Weights of a small multi-label image tagger.
Training: soap at rate 0.0032, batches of 384.
Rows from block 2, named by matrix and row number. Rows with one number belong to one channel. Each number is 128 + 32 x the weight over its row's rms, rounded and kept within 0 to 255. All counts start at 0. After the name is the row's rms in percent of the matrix's.
# convs0: first 3x3 conv (model.blocks.2.convs.0.weight, 96x96x3x3, standardized in use), inputs 90-95, a 3x3 kernel for each
# convs1: second 3x3 conv (model.blocks.2.convs.1.weight, 96x96x3x3, standardized in use, transposed), outputs 90-95, a 3x3 kernel for each
convs0.78 083 [114 147 151 147 133 176 137 193 154 143 127 121 130 130 145 133 109 106 144 109 137 126 143 128 138 127 144 103  98 103 115 131 100 116  87  91 161 130 141 112 134 128 118 116 116 194 144 183 172 202 166 179 167 154]
convs1.78 076 [103  77 153 113 118 188 179 112 202 132 163 216 146 152 192 154 160 173 123 155 141 120 118 117  88 135  82 113 124 128 121  93  95 131 120 124 125 111 109 125 152 143 117 124 123 113 158 108 128 119 180 124 143 158]
convs0.79 112 [141 128 124 118 173 110  94 127 126  93 120  88 168 114 129 141 132 105 121 148 115 142 138 160 154 115 151 122 167  84  76 149 131 109 141 103 156 119 148 102 122 146 135  77 149 160  67 140  79 132 144 159  76 172]
convs1.79 082 [ 97 132 131  87  72 119 125  95 109 106 138 138 104 141 127 151 172 150 114 116 139 130 178 129 140 117 150 172 159 146 155 151 172 180 136 150 107 176 109 135 132 146 108 135 113  67 150  96 123 142 139  91 154  43]
convs0.80 092 [ 96 116 102 153 149 103 145 161 125 128 162 132 117 121 105  86 126 164 119 112 157 149 169 141 126 167 128 133 113 112 132  92 110 142  94  92 129 123  91 159 117 110 153 116 156 117  94 122  86 189 105 125  95 110]
convs1.80 117 [132 162 111 151  79 101  97  62 248 122 126 150 168 136 134 110 120 170 138 167 141 162 169 134 135 150 152 140 129 153 112  94  92 139 117 139 129 133 124 134 155 117 135 107 101 127 109 152 121 141 160 127 112  94]
convs0.81 109 [109 110  94 116 142 168 150  78 119 102 165 112 125 114 128 101 104 139 146 169 163 181 116  87 103  98 109 171 181 185  68 118 107 172 143 175 107 173 126  47  10  92 134 184 136 115 142 147 129  55  96 121 143 186]
convs1.81 088 [135 170 116  58 110 161 114 104 120 131 147 129 116 137 161 108  90 127 146 118  97  85 119 161 110 108 104 115  73  73 138 146 169  75  79 107 152 191 168  98  80 122 164 140 128 106 123 101 138 144 119 119 134 134]
convs0.82 084 [173  98 141 185 143  77 170 122 165 112 103  94  91  69  43 104  32  26 183 116 159  84 161 153 170 100 105 146 107 174 159 144 162 120 122 151 112 181 106  95 124 192 196 123 149  99 163 114 168 137  83 209  82  99]
convs1.82 105 [ 82 114 121 126 174  91  83 140 132  43 133 133 117 114 124 104  60 155 111 198 134 163 192 148 164 139 112 135 147 157 122 123 128 128 143 129 149 100  95 108 152 115 144 148 149 156  89 130 109 239 173 160 189 120]
convs0.83 099 [150 165 154 122  94  80  92 163 143 128 167 136 129  65 128 154  95 115 134 101 124 129 137 120 148 136 134 152 139 119 163 122 126 145 115 124 111 123 116  91 125 143 122  81 107 118 111 131  98 128 177  80 137 178]
convs1.83 094 [ 71 164 120 126 180 108 145  62 136 155 104 149 180  90 147 183  97 154 152  95  78 129 123 144 152 148 119 124 122 133 106 129 128 133 115 122 103 102 129 153 174  93 122 142 144 145 147 140 143 118 146 154 122 197]
convs0.84 106 [104 149 111 130 165 114 141 145 137 146 127 103 126 117  86 138 131 154 146  65 159 128 114 106  47  93 154 198 125 115  71 153 163 136 149 111 124 121 117 138 104 117 150 122 106 118 156 153 130 170 142 123 103 126]
convs1.84 083 [ 95  85 111 147 115 106 125 108 155  37  68  92 127 144 136 130 108  91 113 146 110 143  90  76 129 163 136 144 174 133 109 124 158 145 140  84 117  96 108 146 159 144 150 140 109 118 137 182 120  91 156 150 101 143]
convs0.85 099 [153 138  84 145 156 120 128 103 162 125 150 117 129  83 118  99 131 108 146  89 142  62 149 135 206 147 101 139 138 130 105  86 147 132 119 113 120  51 121 103   0  71 145 190 160  97 124 145 127 107 130 146 131 168]
convs1.85 129 [137 109 135  96 175 117 112 108 125  94 153 141 134  75 102 136 139 129  59 104 143 206 202  75  96  80 166 126 146 143 130 131 125 121 103 119 141 106 120 131 137 131 119 131 113 137  47  99 119 210  94 128 132 131]
convs0.86 111 [109 140 121 158 108 147 134 128 145   0 226 118 200 128  49  91  33 252 126 141 139 120  95 135 109 117 101 125 134 128 116 104 102 118 143 127 112 122 130 114 170  97 118 120 101 167 104 157 105 138 152 107 158  62]
convs1.86 093 [ 81 117  70 111 126  85 136 121 101  99 212 147 157 230 129 145  99 195 125 122 130 164 120 100 120 120 115 102 104 123 127 142 116 113 112 114 120 112 103 144 108 116 132 146 115 114 105 130 134 152 120  85 151 112]
convs0.87 108 [135  88  97 112  56 102 114 113  92 129 115 113 116 114 121  83 133 150 122 141 142 124 154 121 112 143 119 115 125 169 114 103 105 140  74 146 106 116 110 118 111 121  98 141 117 113 131 100 144 151 125 137 119 148]
convs1.87 127 [107  81 109 127   0 170  60  55 202  95  77 138 122 137 123 133 149 112 137 132 123 118 104 108 115 118 106 122 138 130 120 124 142 125 113 111 137 125 129 128 115 128 139 114 123 140 123 118 119 144 107 135 148 103]
convs0.88 124 [118 164 130 135 116 134 124  69  80 103 119 188 145  81  46 119 204 138 112  84 140 142  97  67 153 191 177 121 108 128 155 144 130 123 132 150 119  85 127 170 113  62 117 176 185  85  79 142 163  98  68 112 230 161]
convs1.88 106 [156 126 100 142 105 125 176 149 136 125 118 132 134 142 139  63  81  92 142 130 153 154 134  75  94 119 112  96 124 161 125 156 133 145 151 157  79 113 148 117  98  94 122 116 125 131 120 182 185 195 134 101 148 145]
convs0.89 071 [110 158 156 164 161 152 127 155 139 137 133 200 132 125 149 121 158  79  54  56  76  25  51  18  61  72  79 117 131 150 144 156 118 149 136 136 107 152  99 114   6 136 119  76  41 138 118 107  75 101  90  88  89  99]
convs1.89 091 [ 99 107 138 122 132  81 119 157 162 142 110 116  75 116 139  95 133 115  59  68  54  55   6  54  80  80  57 123 150 120 131 154 142 109 141 149  72 128 142 203 104  81 128 226 227  78 141 154 134  87 110 142  87 118]
convs0.90 103 [123 123 169 152 126 152 130 119 152  84 156  64 103 172 108 120 149 155 161 111 128  62 206 193 116 116  51 137  88 103 123  98 120 114 122 138 173 255  27  99   0 255  63 155  41  92 198 143 163 130  82 127  77 112]
convs1.90 090 [112 140  98  74 182 154 125 132 115 172 175 140 163 198 182 163 141 162  58  95  73 213 166 147 139 104  93 152 121 140  99 106 123 125  95 126 149 153 149 134 145 115 194 161 183 126 103 123 166 211 142 176 163 163]